Weights of a small masked image model.
Data: trained on simulated telescope pictures of galaxies, 48750 training examples, 34.4 epochs.
Rows from block 8 of the encoder of a small masked image model, named by matrix and row number. Rows with one number belong to one neuron. Each number is 128 + 32 x the weight over its row's rms, rounded and kept within 0 to 255. All counts start at 0. Numbers have three digits each.
After each neuron's rows are labels from the 100 images, of 14976, where the neuron reaches its highest value: "strongest on" is what is common among them. Only what is clearly more common there than usual is listed. The data: simulated telescope pictures of galaxies.
# fc1: MLP up (encoder.blocks.8.mlp.fc1.weight, 768x384), inputs 128-255
# fc2: MLP down (encoder.blocks.8.mlp.fc2.weight, 384x768, transposed), outputs 128-255

fc1.549:104152117128143076150109146145124062115104160100138121108151124137136106112151161054161168147101165165166133118104122145083120177136102132175114185171125116167159120109106064120195181170088185199182144137126138097092173108094182101077102044091228166142159159160106115145209149079142125093118141114132119158154103073071121169119178154099105049162124112139121163173068178129067146096143
fc2.549:144141171175155147139149113066119148149148103134118148138129127124083151117120117120124161106123150131120131121118104116102106132155133134141133107143164124143135160120138168137087131168076148127116131124098149107102116146115133156139166096000129157149135142147109156122157090109085146158125116087158120109091128097128129076138148139140107127216113103117139100152136084128094100143129
strongest on: bright star with spikes

fc1.60:143188163120165092155168164167104167103120166155121115160108109118149146131156181149159103111128098154200141117111121069134119166096106166112131135119110139151111128123116145149124138112106103143146166118110101123073145178108149181161095150108101109063102140146109173154105081130137084136124091129133073147116159103148113153062085097144121117065094177165132084114163088171103120164104
fc2.60:156123111147102136113050166182065154106163142135152148152130099122104167098059093154121115106163206074079109128102076154110161059153137088134133097149156136105096123135121082083146043167118133111100126142124143185143141115098113125148185152183158139132101103144157134106099138109144125186129147130070143112106093122113163143073173155178161149144154146159123090086116101159169121072058
strongest on: merging pair; noisy

fc1.356:121129176122098161086144098112094129149160133165057196110153180079130173166154140097183089118133107096125133117111110166157152103109164150095168211160140133133071144149124107118060112157193098140135073117163147090142106115126128092136108078094095179155138142084104155075133171121143099163038112103096069149141154166053166163070095115130169091097116175136138152159157105149166159118179
fc2.356:104143155110141163139152143178119134149119158136111154125117147087088101160146073135155101122161154119142156142138099136127071096120126154107126165124106082141098105203072091146099172111147093187158127104144159104136162090162189164065119090000149149147149089127129107111103125079140117121131132106086094201121129106148119137142092124101154081135116135151119100101125143110081172170103
strongest on: merging pair

fc1.692:100120059054154163150159114125119179142136181097137110129144130141102155106133130141149173102136152076188139115131176163107097094156097138187156117073057128091165128171111123052116101057181120143135094148097091133112157151092165129128147138069116111133116053107145139139094079174098138121146126100163117150093136086119171137117142158139132098205096152154095095113124142122200185117133
fc2.692:142099148146134170127069147127098173135094136103151129135122120140164120154123130132113103165097176092097125113106136147155128088202092112167175148131102106128148112139168115103158140112129152109173128125140080148124121147143162153116116096000176099161193137139142159166136117121104138075156154168123167091075163086171121128121057144131107123095126101044131104099110146127161104118107
strongest on: star cluster; many stars

fc1.662:061148167152193154079159127156141137104136135196109076157093137105144178134119114108123141076137086105121112141141107123118152112103137101091135129161141100134169135146162043157160179115122194096142170181143135130106096116142141121074091157112131046106113129142144084086119119134114073127138161116101099149072147116150155153150123124085120107165139051137115127113090125173163199123149
fc2.662:171141183154072150113093146123162143167116104125161130146120054134117125168101099121074157083150137025202118068136096151194156061153088160176168102138177181065129111125054216129101071121122116072111093142162112111123190133124129087127142154102158128132100161118150143056132145072107114124131146123119089136125078141081150121163123162159125119107117093167112105159104147133121141124133
strongest on: ring galaxy; tilted; bright star with spikes

fc1.136:167163173109141158128066178105111102065173105109109138147201093188082174157160120111112137094175079120146151126109102113088148109100130081124143122149205137113173111120094156118107118081110179130141142124135121161067091113146151107146133132128133190100175132125157122031156080137110139033119173070136098107117106108137100152144107089141102102106166127112092109201062146088083098080115
fc2.136:109104130101093103170138124118077125188089156123227107164066193086123083126046097135101124125090156148104074125174143144136121143180135142088146160140031121160139104139164143124112177142137120162123122170141105090140097138094071158121101155128142055132103135126115139172100160121100095208160054171144144118136101124106131139112090148131136111133073101126180151094174124104130130187096
strongest on: star cluster

fc1.221:136134088133138058133119123129160125093190135123133126161185154150083126151162102109162204115123099139138127173128108130158122085131102076086088126139157130070149116095124111187087114162128109111177129169158171117149107127202166055112122155121196120124109131077174125081166082109115167026121167130106095171145095102173130109142137102124147116105080161178055162065102124149155134113102
fc2.221:133107163076125181109086107143120124095125130160177146055134167123168095150115164113117113070102159176077100107165094132110126133124147146136156125128110145178124144215150145122149179110137194105136120072144071146098169136127152173115140123055144065120124118147141135158128147115113107168147104117122180093103132097125148164184151177154138138110111091112233118169162061058133117143095
strongest on: many stars; lensed arc; small

fc1.76:136165162081094140126146160165141167163112115093077141090160071163141117137129132135146132117133127158126162184147072151146088090102088138103106135122128046103099079153127092102064121146152127084118122103102170048100135195148123186114117160118124101133194178132104124121120144139101133146130082075156124144208134103087133148113135057130088175096171129136122162065084157102133125135153
fc2.76:141135132109127132112130113090160134120113124151137116146127145108072126133091144165109156133155127078130110088125118131142098128183150113123107135116116135112080116147146091112173127139149117132137110118124115122160113144113158087117170166000146101162126114124119126103109103120110172126131126127097117096105106081100103120149154131111071101126141101156122115115124109134106112167119
strongest on: tilted; many-armed spiral; winding: anticlockwise outward; barred spiral

fc1.651:131137139095117114135074146118149130150101109052129107122117146111124110138155086122144150048136127106129139110129144086185148161133138132118122111133136092180139160151059125092163168140151129095130155169116136130186151161147164136105136143120151170171141172165127130115123127137154142104115130080157116148153104154116123109180119096095151108156091148102092181126090174231159119127155
fc2.651:134134150130092137120118141145109045140112136122073128139110176129118156141115145160134108149086105104148143133137116112097144109123133108105127155120171138140169068089165121094120088108150153128119129133076161086142112147039085111115209146000116093099187146128121065154129120153158187106159088164154112060121098136141119082122033157101115132093109119112139094141132131106127133110109
strongest on: irregular; noisy

fc1.307:130188132198147102182133122118106104107134127133127172104072147130147197103082136120158107089091128105116116136152117137118133079104126150106109189119161075096121154164080072137182195094137051113096135159144138117109109167091116170128116119109135127202135144110100107111176159110111097131161122087089074118115079083113109124134136082152136202115151186174128155065086125131134139140127
fc2.307:159104120108149154119117149105138144137114098176129129121120129157061121176128109110105163166128161095096133125109124136137140130139137072148137116128126130127141093134124088143121104107076138151069129117120146120133147125140143123152145166000152084142145142106112157138135138145105104103091142143122122108121144137090097099135100127084108108152131122165109157169140112106100106124127
strongest on: edge-on disc

fc1.113:143153116139144175110173086075133145135113114070130138156092094180126107200109174134130099175152150135108174115181146063106101129149073147165094139049105153120102120145178100131169133128160149119098163115101111083141104097132111179145121098115125157132141140164151121060172086131134143164097132176168090106139074139052076114113111168112088161018142102086144175059119133149091151168097
fc2.113:099186156136102142083120147125099127150166075093150141163081177112163158127184092112111123117144157166136168133136121115179140128106158139126128086153111121169116113126109132160050132184128125095105073070141145156118148128155121114095150154000114163091039081136198110095062106071160115095149142151105050098116158104100141183113131152135144076083097141106124140106120117145102169089130
strongest on: tilted; barred spiral; winding: anticlockwise outward; winding: clockwise outward

fc1.155:127156127114200096149143077123126171153131134145118134180095134172136132197137134174180118083102057105171105096124170108144132138104097125114120162113119120069138084165082103129134187107124137139145168066184144126101122153130165158140140199092117152161174117104135098201115105147107185145199087110165079101102144102115147077092092157134127150111150147153116138082170133137107094117179
fc2.155:134146129135108135148137147071133152151133121139112138180103150102079115170092164096123129103083154111102148112146141134126107123165137140153114143124129139108131068152163120139140102141119133192161153109141128129102169119180154123124143133000127109124149144132104104162136132158128132117096129127144155163105103109143143143148110168120184114157113099151145091106102106098115110115141
strongest on: noisy; tilted; many-armed spiral; small

fc1.26:163104103070125054174094220168098117183150077112146038137120077159118250109152119138213128175135178134064088114066107070154092161150119152123116140118153128130081154066119110125118065162106150117122117103120147141105145098120085110161076074087121159139107101109144112146132112125131120173151129130107099074129146115122168076150143147103076078115166111107135160126095145139153124115137
fc2.26:130124140146111162134115119109105145178115143114143160154116110150109108147092140130118120135107111153124134166143139110140092113151081127115164122122117146096114176144168107123104132089093100144127100130124123120108155130153147113105187138000149122138175125117108124152109125106157179130130157131159160098140118122133130151131114135122118141150097114147097124119133097111119122121144
strongest on: ring galaxy; bright star with spikes; tilted

fc1.567:187096135101169149133142107169190140122101117123113143072130056139135177103186143199097149167149096131105086170113130085139168180117130092114154133050166112152153102145149180118096120156129151186184130114077082139104113097115121143079148142119172137112131123167120201131114095150102121220170104097120127111126103184081110109101134149119101193119129114143106136139109123116150141140145
fc2.567:098127139103131091129139109094125102139132160145092166089140158149134087144102087149080179107112121126155122100118143135141094118136106155111125152119203093130148057146187185124162160072083200216119128082055120107122028102048150136162157123203106108066133121151120143155116134143134168113129066161122152153157129125115109184099141169064149079175139098074168161137117177162155138200083
strongest on: two-armed spiral; winding: anticlockwise outward; winding: clockwise outward

fc1.83:132151090184174090138194204141065110087131093104129129112137169105144135142115130158165108123116161159153133076167144137149095141093088149136090118158139081123111133171147119167140142146118096113074133158081122203210173103133147111134122109100085110110144176157174147103114146135048131087101107179131125151155140108086126045102067130108102111114164162086124121138119134095131116159120
fc2.83:148103138133126139150135123120140127170160167131137153141125133110103115135112140140112178092136107095139128121121147158112159105113122101154158141124140108111135138113107101111158110083122144135109106135126099124139131106145125126139163150000115093119131120124117130121118113126125161106109116112107123147116115120147137111163086155118116111161108128156114153114146089108099139129086
strongest on: tilted; barred spiral; winding: clockwise outward; winding: anticlockwise outward

fc1.452:103167149085061173160126151137185140102166114148166130131088120177111117082086133097135048085172153190107109155098140120147163135112087166131133131164127104097123032102139149160161151121053127133120155104138102057127137151089092136110132082130097121125090147144119143101125142158112111137078165128145106141117160136080115142124205164148149102165180164135111113154112117137080107184096
fc2.452:173122134152160136103104145062125170145117160092164139162187144147114156136159115193139133128112133124102122142167129134164090146159120127154194155133137188163139146088138159069096089088127098140115147179119107177144041122155151145153130097085131192158166126107094161072097110111097163121154143165145171097092096139177102102067076145099116113123105100146146142174112100122098097037160
strongest on: edge-on disc; noisy

fc1.206:136130091083176179167113072180131117188119100074094163125123086151183135166112126140103076164086079117127141121136163098109142062130064147117126135116127142153072141126185143075093085175159099158104136143106116189093154093111106125119131115077156090100120118148087135108118127130154130149151119171093154092198101205070143094132155172043089147118087131117163043091120127117087098099118
fc2.206:170111143125135141122111149145105041081211110128158115136132125108090103107123144097155143092131146164110138144143084140151112141117075074074112069111166124153108141131055161119142131106121151085178123111185117109195137104142139138104183141255154145130084103055138107140140167112081192151124110141183213133135162101153074163186134131144097121105150082117119131129166128101099092114102
strongest on: ring galaxy

fc1.724:112065136157194099083158130123190112172089171102144144119178144074062123130153112136106116198166104142128197074113123179084142151122106173095099122108115168140094144137128152169108146135127154132102122126153094112066116104151170173106190112090145074120148050121156095080106143123083182151131124165124136151085117120124094169118143153162119095185145123132139124164150199130037080195062
fc2.724:159147130118127140115119133139122115146121138146132114142140126092066125126096114140116133099149123094134130114114124118126119100130114125162128127146133112114138118135131169125144068122095117139141133142156122149132114119112131151092154140000133116114124149106115129108145121131123120115145148114145149130103117133152132137168126151111109116140125095151120125173120102137116146097129
strongest on: noisy; many stars; round elliptical

fc1.448:134178194136106131143063132154102127109100149098150082103136156140080137184133115086166096110131148097128121135082105184113021116120136110101111124122115138145155176154188095076092164119072121093126164142089099131163165125118129144118153116085138114142098136210100123128139111108165076119101093146120109121116124056109169134127065123172053165137153145164146131110117103175090109183135
fc2.448:123162125130173158117102102133171091074107129167152139163099128176138087156101129157147175156183105168117131082092156097125071080086110054158131179170180174065089130106139081114093110135117177164151163150079133136157077109136106090154122122106109122085135096049140103109139126125125088132100117150133125172152140103166192138109148179122081088192090153078111118157096116082124139148180
strongest on: many-armed spiral; noisy; tilted; winding: clockwise outward

fc1.719:162156102160081138094129171146125123154122146092167091117100104144176165132148129118158121129100113160128156128140064112099158130093098114144107146132163114105162124118141123128150162145183085125121101128146143062135153143169056129121065136125160138130123134128137115150150155156126164151195108051144118112107084165122123146177108154132097129166064143175128091130195138188109108134154
fc2.719:128145177129115131149137139078116133123131141128097131150165104138089129158119102137142113138135123120167138158125096158166092129171108098129127137115146145099123113137129147101115118107086127148115130125123158152083120136135171096091163144000135120112148154117109143109140152114130140061109160129138131124118104104135107095116154130125146121182104123155120105123117096116113104112131
strongest on: two-armed spiral; star cluster; winding: anticlockwise outward

fc1.236:085066163132137117125129096114195133137104183121155158138062134162164170067090113126110093209102121099198149154153131098091132122124112127149146115107121147132071117144092172071113137138177128133130178142111109149076143172135107169124201102108067123110162142120114125093085137150155150143199116170095133103132147235132168115113160135136133110126100129059122112146055060164105151155169
fc2.236:138159176165075077157116147143077088099107184112123110110130118096092102157109147160145181111119147136129143113109174151104166129107175112152192206102172116117115107130070111084140076073091096080131135138155157104203172149153156134101130106255168168184114100144128188138110153147119105139112131109137241097087098181165173080104128113124133109109120108155116159114171140141144131168129
strongest on: edge-on disc

fc1.11:116102107096105125061163209074107150075181131138073123144127127152082138113171179112110173080054140135094109161171124078179190106077091094125157052108106147152164138109105139062153179107149111133155151142173169118126102184105101171134138165106135090135040146138063161119105150103141132147134147132111168139123149079133150108137170108138152156113148124138067161101114163106132176081123
fc2.11:170148111147096157125131140183190143170111176138099100145132114082047145051138187149130111176080135126113158137143091147148150099139156156126099141156102130087132114189116091084146140127133087106139123170134176120152094129150125100098135138000155133124087165111167160085092172120104166145137117141131122080119096136121170121109116179122109156118135116096135123114145124079150106113086
strongest on: irregular

fc1.228:166151129140104119101156111066210143079156100138172148111147097063109119145111104151115064088128099123100187111094103134167106169147066143092150129141188125085211137076139132084113143136102081145138152124082069152103119117131113132194135072085130163129153120114185133123142172153127196106138149131133130140188139058129068151183144087100081156138141176108142132151135105102116121148157
fc2.228:158147116126091144148162138099122140129113145137142138134142128112086101119133110143139126116107129098144155143122101133121123120155114096162129114155141143099101129140136136135142090137116100117157136125131134145126139145134132143141155131000121124127110131098120123119106149112160183102139129114128127132099130153135138150143113134123136134161142141157129144157126080098104115122128
strongest on: many stars; irregular

fc1.427:119140136144121126086132115141155085140129116135131138096099065167114105173091139134153139091138148216131137121141083113113128109126143097117089153131144112141130101103118176154121094171158045195095110121127164141092185130138059125174106095104176168109134147125168143104178123119102148156116048056112120108118083173146127115120121056150096149154052167114175128147122119141167107126206
fc2.427:128140126127132139107142145131158166151109137135111157157164132098075124143126131122117118143153134124182159124139126098099113147118117127101115118146159125120080139134111101139110086135122136168117147090106156159142103118142094140156149155000114098167158150128105117103106139094128122079121125146171146116137125129140130119119113114127077135153112107128140137139162102140116152124131
strongest on: many stars; winding: anticlockwise outward; barred spiral; two-armed spiral

fc1.704:083119144098180157093151154153122144153094144165079149093109136148160116144103150105119090106094194145162141149056151116093042131165102113116094122056150125148121120126129097099119174124122178106125151104133101189070057128152118092187102134079098140194095144121159136084150135115109128150166132121065182158132179143109158182078154105152131107159166136113139134216131164111162122100120
fc2.704:122136093136096112147121124114124144166147164122104155150145140102077150102140119121109148162125091115129139143133129137149112102149154110141126133134134116116136124156126141149120118093126128153134099154113128095123112127137127164135142118000133156148150125116119109129123110111124124080147113133166134139121119149159129135156150134128122102138104123171124150126109111129155112125126
strongest on: bright star with spikes; irregular; ring galaxy

fc1.524:167119130126116115134123148128187088116133103128113059102123134059162061099107150136123166122183050154153087111100111135176094117101091089060105114083105093089208132133150122135106163124119133082131161113110139132174170056098104133114141128102148146103115084169160171101159132146071206120147142149157091123093129115147098093116109147124128104173164203138119156193093144134127102057081
fc2.524:127091142129107146122142136114131119133114136135120113166129129118084116121109126127131171133129147115126126124144142154113109092167130139109127141130141139135142111142156114158097122134119101131128113135162136159139130131115111145123160167000124143151133107133111150123129135093112140072138128112126147134089136120139153095157134133161126133152109151163145142114120100127112114140090
strongest on: bright star with spikes; flattened elliptical

fc1.523:147089120097182135121144138133162141117158102070182143094063089120096106141092189163116129126209136102147136117158091108097163148128143132133102162172142175095152106154152147151121139085115106158151158093093138222133115130097160107140149124133190111125110075175175141086147132163093083143119065150155116078153133101136041058158114073086129120184113141114147098115104121023130139187121
fc2.523:155226135110150137060157115113125116152044232130078128131100121117155103138103117149097082140080130116059128123137124148122082109107125137119155123096112099154139149138157122130161122092162140121079125131109077067144080124088138134100172109255137106137159133143160144104085104098170167140089147102109120143109109104131205127140132158128104097151139092171121109178150084165140136117180
strongest on: tilted; two-armed spiral; winding: anticlockwise outward

fc1.324:093151136107122065115122116094117175142121129137116139146152152167148229089111126116112110135143108090140180127110143126165102164104137143087079138160150060139117171159102130129187200201075145207107155106126071097137114140159113065100125097119171154146101103114149144124143146108155125133152095111158176161088155172116101150087141077129196195135125126184137097111131095204130144124101
fc2.324:102182145061101132129188101125167111140138114188146119196131105141152133076128134110124065130155121042116124088142108112144098124120154075134105118094126146079126145168114123124126165121173114157101149172155119087100096139110107145101128192017121141085056101114064088129161133119134142143156176129196204157079072107111155176086122163137140108157155093149163095096172122149117142134116
strongest on: edge-on disc; noisy

fc1.340:128131134122165079079156098158115123162135145163034114159098174120135154101137108141107111107191074078077196082123107102170153124122168158114128102107116108112134112193154086047090131090092103102113075164137130149161046107114115149148106160115074159130164106107126075120139074161149110127168136164153159121103161111134163109081137102185164146078175074111176161102151138114089165140063
fc2.340:158164116100137138106158153104139130166124126114167121076121129140096095100104171072114153103154045159169109131133121165117122105132156102112092156099152140121195151141080073124105109115156100098157161075114164117183055132113147106091176199000149126128139058105202126095164118136125124120145054139101146154131119105118079187189124107109118080131124125105062088083098092098072123141153
strongest on: noisy; tilted; many-armed spiral; edge-on disc

fc1.713:125101116136109118130140193163129106065151126162145101119158145145076124123143106131183163197132137115136087170140044131120171096125142086044104175113158151144137102147141112166070178120137131092148164132136139114068034087109226114088170080140155132093080165145150117122159067136139090097162129134094119128126107117147076103093141115115103155182146201167081098138128120104124154092101
fc2.713:155146115094143169127067104105098150167133131103140168158113119134157142118083125091078116067101128120128118126108158162088088124128123153139140072131124101110116144161133148115196080148117140129139114112135074129156183176132023132144112119136142086125138099097151166152091156113111111127145096111122148114136129115076196145158098172136153112137091040097137176093146142111151141180107
strongest on: many stars

fc1.650:166147156110108099140151122139103122060133222053108129189156123159082131108136185102069135114118144124069135072137127178100171183087125175127164120142142086163154106124088098094146119124125081136135150112113135127154128160115109141146127197105105093166104139115139121103120142154133081126141119118106116134055221108103166139094123144147134135133112109201162123072167124123138084128115
fc2.650:142098117105104105110103109114158139117132133130088213107131112145120086136085118157148144169157069101160132101128115123118122091072113112175149130136137138081101103133125121059135106103116133109142178139127128178121150132142192159112136147000131141078129122168090125139184145121117119142135121138155130142128102123144155115158066141150076100180151146121136141131118090093104106161163
strongest on: many-armed spiral; tilted; noisy; winding: anticlockwise outward

fc1.198:100089145127122137143139083071124115129113087133136180143114146143147105175111067143085053158111133150115115153118114056097106165068141169164124131093108128130117141103086112127168162090158139149110107132106150164110122110106122127093135127084109155149112061187115105072156117173146115057095166072105166131133095100079087131150099195098090139156110116086128117128100111114146116115177
fc2.198:134159138166141157103099125131157137151084146117139146110146157091103114121157091171141137141107113150112178163113176117111159143117134116112127146127129145115113135158106141137122100132134111118139126127153146139163107129131127125141144197000146131114094109105130175079129150079085150137088099106116114139094102118133117138122091172126136137149133142138094144103132092108098115126110
strongest on: many stars; small

fc1.751:138110053108188135139096123174136122135117109170133106182155128150116117140115089101170092102134141157131066111098106126135115126073116129180084083058089172110045074197085155194132109134044112100135113141103112133104149100079129119097113191135108144106139118185202114093149122135079155181147134143129138142135127087135126141128062141057114173128128128139095159083137181098059119207164
fc2.751:176164108143143137138132166119157169120122127104113128126171140109074114141141116131117141097096139150128168091096118184114092148198107189144147095126142109133176125151116081159072096118082108134157064137146122075098178130094145105075142136043108100132066113119146125097144141130098123138102067134110138162107157118162046103162079118125107119165116139188136108116133148190084091169144
strongest on: bright star with spikes; edge-on disc

fc1.744:162137131178127104068135104093181066141122156129141104149093142178128142117125141097112153120111119132173121163046070117162175186095139157141126069097115087086100110156070137145158164152195068157137127128159120118149138126136147111115081145064183112141118167153192110138137120136155119107098126092219144120147099113122151139113105094148121152132146095159130131126099131174139086158085
fc2.744:119101161087072130143182072179157119113112150138117159085152189173104110161132149159162119137110131145121137084141152074105128143121157113151164188092168123172181128063089102145090125101160092158140084162175150104129127178119144130103201122064145138201182170127088172159145127179113104184055184167142128172145101125173220150135080155126082170158070136149169103179105138110101108148188
strongest on: irregular

fc1.766:054088070144077110113093091151149142012096167074135095081180093136088095132172114107149178158124130063143138144166111145154113160148131088063075158115138102154138162122148126132141143146138098113174087116162126168099090122153201118096112120162130102079077123141185111141142073142151164079057168090089082152154106092106139096088133101114122137122158156213102083122125124127132160143043
fc2.766:145154161139134158157162124110055121166106115179132155174133174137115126133113098153052082124144127168061082137105125134102115107147123136166192135112114139125124103209128161159150151103147115152126125140118122129193136105122104131125141139000123100140111160116077109143143164078077064155134110165105141082115140161165117147167135235117116139172077100098148190137135135102077116110178
strongest on: bright star with spikes; tilted; ring galaxy; many-armed spiral

fc1.137:121151170113164137179128098115112127120112125154138093173124169084168175092106096160152156171138103075198150109129096190085113150130192174128114090127076124147105095113083090047076147161138086155070159122134166141146139085149111110129155115111134158186134115170149098105128072119137110104117117141120124133121149126153059129149215119128167128133134180098152176089142155136116140164102
fc2.137:108108079162106082114143168141097104139143123193111131155163111124052161139126112081154193091165110122119142161123095186177129140143124122125165144144154125068112161142184099126161149160070127151134093107162076129153149145108168109096183097000157110094110174075093130120130133138120165121188099135121114124081081138147127145133138148140056130108105113185109110145127090137079120142133
strongest on: bright star with spikes

fc1.233:178143100075067111146173110121147150089112131136115070121162153101155107151135131097138096095138061107120145150119118191112181070129103137136124110112084165106111159128096140087124091135105072115172176134084165181146137161086155163112145204076139138122181091132169145098209119130142202063116132128129152157092132138113139134094120111134157161135185112179118113157171123116140119049124
fc2.233:132130158121102133098122118137127154132129150129102130158126153123095110112092138132152144134128123120134123111155133156134096077129133147129116129121141143121126120130140106116106103110107128121143148142132127127160115153096140122109177142000155112116151114131123161127138157108136140099145113127118153139130112129142126133134131149108104105157140114154141096129125108092122125130087
strongest on: noisy; bright star with spikes; lensed arc

fc1.152:086151110109205106157132152126087140081100139153131169093156149142134152156133128110128153187135145143152168145130153046143144154068119113112058140131096066212114169162130065141123097160134152119134159142098071123130089074099112107128130118108070081091131116139157114095138112180130099159091162074125110133189167155113114110082138097156142192122103082117153096172136119141124082157170
fc2.152:120127122103130148108144090098111144160123133114111133141139094105079155166135129141099105146122185112156145119116138147155107099162093132145169115096108115102120167127125128132109096126128154132114110151118123151113138136130125134108146160000109130181125121151133118118145124118122165112115107133126125129056150151144114136153138112145128128128119115135111124102114087137101110174041
strongest on: edge-on disc

fc1.411:094090119025197137122103116140155139084133104128141152076117047179087082137162104139157108117083116081129093105115158161142136212099061153147114066126166167175138125127102079113178095175078146147101144123152111101102151108134170086121098162126125142160171136148161168109113154083177108167159110095147075090127094133139050152092110111112119111061145071141154040121124134089131127154145
fc2.411:067160083143143132164107188103099136173138136115157168092139094134092141170162151146144049112117127082138062127091160118117156104120103170153156128142153103164167140135158138160144100179173098108126151136147170130119121177152115123181115134104105117088168154107089123111161147156157126110112117145060094097129139132116124109205053092126150132078087177139154120173192124141143134128149
strongest on: flattened elliptical

fc1.739:137124066160155114113113173146150172138169170127128116152173071109096130168122147164088184119162132142149095067106154143150064085108159116090178153112145100092158115118153125145161158073143181152155144132090174125185077131194129148180077090098118204055107111126109142088145149129127111102170115118161128199102109138152087059135171073080070147110145078130127104142161130130146139134105
fc2.739:137119143113145146119155088092153104170201107104110103131143146127148134119130152076127133111086137080176136122189131115135163061153106123142176069142144113119102137129153148126177102116119096199105100114136101108101138106154181159126156097000150092132119132100140103183132115128158152178136135152109118150094117134102160137124159103107175087161055110124160100159140138103094126165122
strongest on: tilted; winding: anticlockwise outward; many-armed spiral; two-armed spiral

fc1.176:167111078114074115146134158161102135070150091130100138209124124071140126140107135155149144125166138194136113142158108066064084158130080134122080126130095126126144131181178109164076117075101173141109119104103195160105108127147125161147122087118174125135131117116105121186122128101116134104095118153189088091116154055048117097128124099115108123108126113059137151143119133195160191147106
fc2.176:090134103147102145131160138120110082155155129159132157146139097192042188156119144145113092140126115112201172138130081144105127083137130123140169138090152150114131176133133129140111077176123150138122157182134107106101127159172096115094226094254089152135115197116122095144111182202147158153150136165111120169127104081134190156158174123125083104151119175165126161210100093137092117174133
strongest on: many stars

fc1.729:179167097120134086136131142130139114193146064148125133117148124137148115143161101155103127140059121114062112110116100175116130121116130142131158122120120108133080103098123190131154110112157095132125070150133108205134101126127131156152093147100186169149175089207190098093128108162091091182161148157170073138158136126183142158089158131118119115141101147111114150109101169136083128119125
fc2.729:165118175088158132131140116092131082131143143171135172113144118109064138109220148076137141133145099165151087065088120167122085158133113142154118147152130104107148126149138118141112116150125156100136121139150114102134193157133143123101088123000179134156097113121104155069158147094142102135137134128163110154098135101114079161111151129177116100145141118126165146157080095138124119135171
strongest on: bright star with spikes; many stars

fc1.314:112056126112173185145151113194108079115101120165156133105100101106147103192116114150112093139116110123127113146158139108104107145140094091147123105132100121132135136149103103106188109090151117177156155107112122086133112112129095203107070067124161211165123176163100096090091130103149169137137131146145214164105104151101148123180102156100079124108179150085091150131148156135142148178105
fc2.314:134068152131152139103139167096122196125125179103079116152131189152126086181146179132123158077130158125089120146192114159115126148113184095053163209129173126082174084152145100130144068173137123141151102133134129102166130127183134122111136121226165150138078160072133210118112135147128078115115138137146147139114128092130161140098119112141168113099080134164150169131131128136088100139161
strongest on: edge-on disc; tilted; barred spiral

fc1.663:119128123111188117191149132158106072107141173075133147125129102137091116130142167112123107091096096140131088094146129020098129142112111116139128102146124110162081142145114115147134161099131132165128123134152046176108150177068127102140105106131187199179131126138209116128106134131182061143125101089105130159183121127127107100168123125153154147103126130176167115136122147134093141107149
fc2.663:135097168097151103150142114117119142071124139128131115134125119147069151129117112121068145188119112122124124130093094086172112117137165099110083153160140170075086165147113163153190136149162109121097074156144125140148132143149127107100100144000160194147111116118114122178052112126133097118109140152109074104106122143128173114094154129146109113140105149172205049140143107134078101120072
strongest on: edge-on disc; small

fc1.649:047160072111134073142111148134152132110133127104112161156090133233178133157129156175099119138108080118136098124143094132119168133132096108132125127161171124097094118141163151128120157171110117120130183182137150114145134106150138136104134170058073099159185141092128156168074102116103179161154168141115156158148125151121128090139210139119104086112199077141095125088127118165181178060117
fc2.649:219140163212113199182136120100106113169119128102128108095131083117130123145089110163138146127092182085102112104155123098125156125143149137139094129101099139106172119125098086109174054160126079129119104119123134129112183118120108167102124126000129152080097121079116138076142156104101148102109121120151089069106076148158173118156110163141117190130106162175166141088147097072112084143115
strongest on: ring galaxy; tilted; many-armed spiral

fc1.754:144122125104107129126167094097174196107141129096088136161188098121072109174105142118122137141179079078115201116123171135126093081154103076108046130123145146072182143159112135232156112111130111145157129111162121159101128045127126161107149139088091133059137074163170149080139076122058138104145118159136094108088073114135116127159073092096136105148064123113104065186130109069156148034097
fc2.754:122138121117147124132111138127115112126135151134133128111108137129192140132151146122118121112104142183126142107126117106141138148118140134146148116118107132151100128128108134117138173147119143126121137131129117129113111165111112105136110125255164107134112151127108153143127145123162124135110125118136138134144150125118153137094167127133110165130164123130145131131147157159153125164150
strongest on: ring galaxy